Weights of a small self-supervised image encoder.
Model: 5.43M parameters, 32-pixel images, arch resnet, norm batchnorm, activation silu, depths [1, 1, 4, 1], widths [64, 112, 192, 336].
Training: soap at rate 0.0047, 12000 steps, batches of 256.
Data: trained on made-up ball-and-stick molecule models, 15.8 epochs.
Rows from block 3 of a small self-supervised image encoder, named by matrix and row number. Rows with one number belong to one channel. Each number is 500 + 25 x the weight over its row's rms, rounded and kept within 0 to 999. All counts start at 0. Numbers have three digits each.
After each channel's rows are labels from the 100 images, of 14848, where the channel reaches its highest value: "top examples" is what is common among them. Only what is clearly more common there than usual is listed. The data: made-up ball-and-stick molecule models.
# convs0: first 3x3 conv (model.blocks.3.convs.0.weight, 192x192x3x3, each kernel summed), inputs 96-191
# convs1: second 3x3 conv (model.blocks.3.convs.1.weight, 192x192x3x3, transposed, each kernel summed), outputs 96-191

convs0.102:472530506499496496457552486493483481507483498520519485476435459505467520498531497487510494475468508462537453493523480488466467489463523514492490481464518478468482440504509505528455495498463499471510512488485505490460469514522544447477498463526526484500490521510517474468506502479542529502
convs1.102:525525506465548493498488539499522488515521534511498494478505505533506498496514488461476510551523461528529495516512487510508520517529516488513499527529512513480500471508496536472542470499488488510525491537490502506515465482515513487498515551479527500535502516493484482432485483460425503497
top examples: small balls on sticks; balls: three

convs0.98:450485510526526502495530438510495522524518531516502547507512491527486471494506449490500499495477484557519514486506535479484508497484546504529518484537502533538519463495492505495483483445488460508525452515469518482497469502506513519477486469470497483520490431479469487483520513525499510496
convs1.98:428489525506516488518467493496503494504500510483483486496508480503488479505519480484494488501503476479505530516469518446493472494508514501492485487431496544513513498544502480482496498484503538469509500500483493466492529543494501490488521451490477475469504459494488505491492490478549507452
top examples: space-filling; balls: three; balls: four

convs0.6:492481510526475488494490537473483455495503523450506514506513537489513446489479516487515459527524472472530522492473513498494534525512506509487544478520482452473463483516497565527477474506571504479499451513539514475504511479476514517478502481488508502508520484497544530498479533505535514517
convs1.6:493487523542447514542506480509499476529522493499506533485476481507477485514516492503509491492474505527492494451499506550459521509497479530531441506451488474482536499501495499517501482487510476480456522506489526499485513520446507524459539505508492485501522500522464521528494504521566497530
top examples: small balls on sticks

convs0.109:466516518481479495495466467475506512468557479551474532523537447523493512533575493478502503538494495506459482497507507470450503508483569511491521467520461537500535438505487504498490524530491497521498456484509496503483480521512475480485475522529557493483524506509518500529490520508519495514
convs1.109:479517513520487529483492426489472489463521502505485483535478495482490498488499521512516508481481507520511459520497501454495457479505558506495524533528454514456493517505519521472480486572497506514509458509520472535485504490536502505487485502484459487494495500486509452513507480457462469433
top examples: balls: three

convs0.121:484491499476505547540508484503518476485490459528497468469490502488461478475475470497474511458523512495525443511465496506483507506489520491507542487499503497523520507502457442526486519473440514498493514523470521494455564513490522507472497495508514494482511507512476487422508552513495499476
convs1.121:532521449501488498514515519533486504512500486491471482533528484531532461532511495466532512473530484507500499489476489493491492504505501507477501499502476475547448480457523532554499514506545490520465536519541502489477517480480497505427476521541499492520477468523548530459500492501532525520
top examples: space-filling; balls: four

convs0.137:473509507500526499535452435467504480507494504474484529530529509524502491489518422456504488546452498530512499473465509489471503512509492506481485532497571555493501463512516505520529527472469496543530484476508524487521511496519537521524493579553522537477483499507552467514513529504502513479
convs1.137:499469492539503486477496479483503514468488500514493501537496469465491517472482459492531515532479505532493489458490489433492525496513461514463517503471480555519517447539457511508439454475522487479484469534490521492491488535484506486489510465505503505512494522486467429512543468520518460485
top examples: balls: three; balls: four

convs0.73:468490457494501498481489478517533517485486511493533462469489520490497517522544519496484538501493509499500476497485470494521447514464458496499478522502487474526488463489493506496480435553474509536491523460478546431486420464467470499503488450508468510493480484546530526493491453506541474492
convs1.73:495510509454481530468506494483555444504508520472489543501467506503496508501478458510517481502509481496529483528480525491555462517496436515476460512492504522534504525446475487525498501489511470462487444504443494486497482458492510505515461517539536506512519523507491501518505502471516525470
top examples: branched; small balls on sticks

convs0.169:549512460526483531523488455523499481518489440453503480511479563493492516501464511499487478508452477500496544516455494523535496492488520470512470483485518533471481471483495508497493462512541504520508490501508500466488508507498459505559525478487515500488465556471517524530498524512513498543
convs1.169:439522526498507512509496487526533540485455528478521494521541499474517535431467489501499508495493482460473519458500506499500525547513472485489504498429476523528523487497488502490525526495538531475482518476436525404480507512449484507534491482530528507470519532485509516491483522476490520522
top examples: space-filling; balls: three; balls: four

convs0.59:504522536506458489481505463539530504490485481489510511522463479497449502509521529509506477508477478478528485500451520508521523492501478455501525513526507461481496453469548511488431451476447519460489477479496541523459510446482495469481509495503505505536485475458503452529496481514497483537
convs1.59:537462505532497479529475492535496494480535541514500475498489527537487516492536521484517510546453502492510495481486529507521475510473564518499477508508477492477506439537481516506473493504502511539492486487535475514467469541482488521525480487535499481486490536501488460528483517519468492467
top examples: dark backdrop

convs0.83:489495491505442514555476459537488528527497511490497486455478480510519515469560431492485487441457505501470477497532487492489499486480536530521505503494504509474482464498553491514471506470466476489511464486495490487452492525506502483501469493515548477461505456512488543484504542501551485533
convs1.83:505501481533481560514464561463493508501516510517498488518485491488541506484515486505475508468486510483471478494485486516550534475511477506519521505490498511524472523499467497506489586534460521497490505482560497526488520508492496503530508516471523504465497444511465545467499519502477532503
top examples: balls: twelve

convs0.147:516493555538498504591512489460536463480502495520507501459506477514510482515514526481508512520535501490487487500549491517477484516481473508481462517476524512483512469493463510493510469525445471490520530483502501494507541493484505513492515492517509474499522547518508522548525459532483555474
convs1.147:444519513473500561486476523521530540524516491486502551473503524499502488460471496463531489512534473495516518461492479475499528509515496495505515472488480497486567476534507483461481532522534508482521448481461472504512482508501463482534562506468482472520453498478487482526509540513523545522
top examples: space-filling

convs0.9:531502493464508487549484493502519526528511564508532503516466548511479516494562452468520530539488509495492442503491492511509542522480515482496500486489524496493465484539480524545517523487511455531474491488506504510558486478485504485486459534495525540485532516515496505462505495507558465503
convs1.9:499510512456511522458509519464499498520515508483532505502519503491593448501471493517513486454519505527485527503512486518493514505510502523434479492479500514517476520466495501520519517485511472509488509500492486490514488507551483499434474499451496495507512443496496484519524517494548501465
top examples: branched; small balls on sticks

convs0.168:440525491489520482468473514534515499489507454515471541534516532471505518491500487530458495494498450492467474482497495502519490508520505502441459508492501505495514520497549469511519496477513521542488480502498519477564460510479519503458538490499482510485532487527473515511468456531467532490
convs1.168:475515510488475488473475526476484525497548495503488510504475505487518557495463514478475514490507548510501558512500510520546528510504430453517456499459508484499507480487526519500505502496502508503526498478510533507524498495513474467524486491503495531538460512472501523506477528515522509492
top examples: dark backdrop; small balls on sticks

convs0.174:464538506488504513476478492525513532498538507511518492467489478462460506503503487527461500481522506463509486497471496461536479475508486523511481484502509452488485476507516525521529507469486544514489460489452522476517447504467505514510499457536485491475509513461479526490484463511464501493
convs1.174:515511495471530518493515486506528498499521482515469543487479487496456504467465482520486510456501483535492520516510490485568526484470447458474452503491514488494466510502508479535474483478477516500525518473496525534530509463520531487486509455526506514524491468488488461492470471487471516493
top examples: branched; small balls on sticks; dark backdrop

convs0.30:474508524479497480480507500523500504511534504475505487517471476512529542461503492516467464502520509446504500497508490492479476584476478473507505502503541500467534495503508481463490490493434477489492482496488467505512500486478519503464529470506515497495488489493525509487581503532491499481
convs1.30:546488490492500468500522504526500533470526464497465517512502540501507529515498509492524485497542478519465596520473483486481544522491516450527534485505503484526510489508515508495493508522541492512485439516537533494506485494493470533466467504513503481498474515521490522496540492507489496543
top examples: dark backdrop; space-filling

convs0.72:479527519503528484453514515536488477517482504503522502475505465494440484480575470494544502495544477503495506495456489493513464553459497487474490543517514533485529511509512525501494530479498535494529483493479511464472554477522513501448513529483548482479515527510516515493561526523484512463
convs1.72:492516495517499525479510518479481432483521495491515452521486518500525512482484513518447510506473483495522519470542521453447498508496549526499575477499496529494545476440515445518472489514541477529501518467445471503501528473524503523488520519507501468473465562478495489508530466517525471490
top examples: small balls on sticks

convs0.119:468514504478498527482505500447526471497504540494506500504474519510498509480546511450481493480483456498533521493510508477525478487505486491511453504491509495459502484503547495530472482527455527493470490493440513492500497464526508473477460477520492508517457476524511521493460514459493502519
convs1.119:469516509453502521518518511466495510520503507509510536479497499533520545501442504504471487472530523502489488459481469511534535497488491480482463486462474498470479479432495476515541551485490501477490509506501497479477493481525511514504498518545507465531509519511484538479443502491435531511
top examples: branched; dark backdrop; small balls on sticks

convs0.140:445523492542498482433474506454499550501514512504487503486490520547501518496549497531498591512520520459506488487499500481499503505534495474465504481487563515527519503493473500485538501481523507505516455471496475489517541488539497491479532478529479498505483501516518507485545575499485557458
convs1.140:514496498516489475485498490486493450482488481497486524490514491467513554493488490499498431514450507480489506489532479494532508516548495516478526492533491516528497503484474508504499495487519546498537545481499494472502428497534511502485517498536526472499529470505492502462519479500488508526
top examples: space-filling; balls: four; balls: three

convs0.116:472485522492523522505524510470516476499503512549493504475540532479499510500466516484483473504515494501521433494501501475484529526536513541525512478488461522500500470500480510532478493544506477508491517507501521512456542504530512474416509506494487448558517490508514475503495541473512520478
convs1.116:492506547485456516491501462458540510513467475529502478472500529509537468523459496517516484501463499535472506486521508534498519490494495485467529492478492480492509464466498486457487494499499484488477480484508526494461497507460506567499494484507448491538487536491447511488511542478493489525
top examples: space-filling; purple ball; balls: three; balls: four

convs0.134:530506528498498513436501487484491486518459507527542526520500503495496518509473458505514501487462537537500536528501502480500487491480490557510479448521478491483496492485555512632480501498454523494512503507491521483503508481530511481499469504509505536515473480481475552523465512475508496503
convs1.134:491483514517487523485490493499516485525474501537488532517488503528478518521498523523491474503498495491507491486477514492482495531499490473538478486458467500482507507497554470613474462527468506446518496508514541488515539512496530514530524490541459480505540468517490542486495494528507510550
top examples: dark backdrop; yellow ball; balls and sticks; balls: twelve

convs0.185:473500530551521468485499468531475493532522449487458483490489492505543492520540532492526496453507505496461474488509476496507499504496510517460515452580496497462480490520502518519482521516527476516502466500575520501468526527507520529457509532533501482488503516513519507536509518475486514510
convs1.185:483477495524480517472518453510488528516506498537486477534455478466512482495466486481502485505483504549505500476480508514495459501457477546511511505494525467498503515491488531530502489482513523516486498479465522482482549508518453437464510537493511492533513551480495462492496476506500477549
top examples: small balls on sticks; balls: twelve; balls: eleven

convs0.15:515508537470464483501454552557466491517512480475508514494516496503495490500517484484485480495512510497529487495486501503527499502481474546532508476537461476474629489495521535535475491493484519483515482548439524453522516482505467472501514495460499487496477525516479485480446520499469514487
convs1.15:497513516556509505509488474456548489519519478497497519523505512521538504518492423496507483470489494532473476425508483508506503563471489502473524474487509529501570502483508506520511502488451543485492549526498481537483492514442489518466548492514492490468516514540485526513464488503517518515
top examples: small balls on sticks

convs0.135:494517544498526497486465480480487503488506490501489543527519490500492517581519488494484482507513467506475509514516495508510501458527491511534478490491502496479478501522490507479529487534569450504568536511537512516487535519462493465510501507504522478526487501486477478466532510473522505509
convs1.135:546528539524530492523512527536494524494503545514478508506535480477497483417471508546493531526500471476538467505459529495508512496478522506506479517508496508502526480506472462455470524487518545553472449479446490503521483483484479527572463519519500502496533476479513477466503491544494507508
top examples: dark backdrop

convs0.77:545477503488519494508509508480498518509499491537531469529573496491513548477511475541515476505491526470449514531473512456482535537533492536482503497488466492479510504502512455494480493443505533489483484538522508503454494522465500493451504538497481491553525506475535472493500498477544545502
convs1.77:464525537488508519474512428507523482518502469501504474489517502493502529455489506496481482484459485485480508522472482530507532531503502517513501500440465484519497505483512504492522496532529484496500496490489510449489509493419522541506494456584546523484528522500534499515490505470500504482
top examples: space-filling; balls: three; balls: four

convs0.172:553498506463441505433528472477555502513493518479531517472503481506468458478486510496503490505475488478455499488506547533515474539503494506485498504494526494489486520534533485522439462505433522529503479498444467476483477509474537536474481499462502532527501488516459507479465457476525482509
convs1.172:489493520500468535472512500484504492495492499502513500483468522473531464498493487451496492471527492539495487492482547498516439507494492492488455499504459536496499491479491466572482522526451464471527465469560512481490486521482501512474462517515497480525516522458485456481489482506527491485
top examples: branched; balls and sticks

convs0.58:496506503484496505500482523551530497499490522469493527486483500470504457510504525560508510479506477482536533485489397497536499524484510483512483548512454488521491496496524539441443471513458511475487494503460493500540505525548474481507468470486511480526493477491488518503464518485496515500
convs1.58:518500507463506464491479517533507494476510512508502516512493556520491462513514502531520499513544478489472462477502376498489525544500529528522496531517488498528515499516496497486510484495483493512474523506501505497504520488535530516476508515508481502463527532498514457501452520505506453476
top examples: balls: three

convs0.139:533491531547507501475483459503497526535497466527510520471520499479487496505512458451465485467505536458553509499500492514520465531519492516496494543502471512478457488478526505467523508450472526475489495495500453500449502470455519480486486478466518478503494487519521462531511502526453490553
convs1.139:491445484512496502543475541530455490516483525521519477499483497514553475520482484468504524483472521459490515487453522499469491503473481489524520491451486514486451482506539500487509568500520450503474498539508498457462514502497512527496524461448511507525503510495491509525531505508500519513
top examples: balls: twelve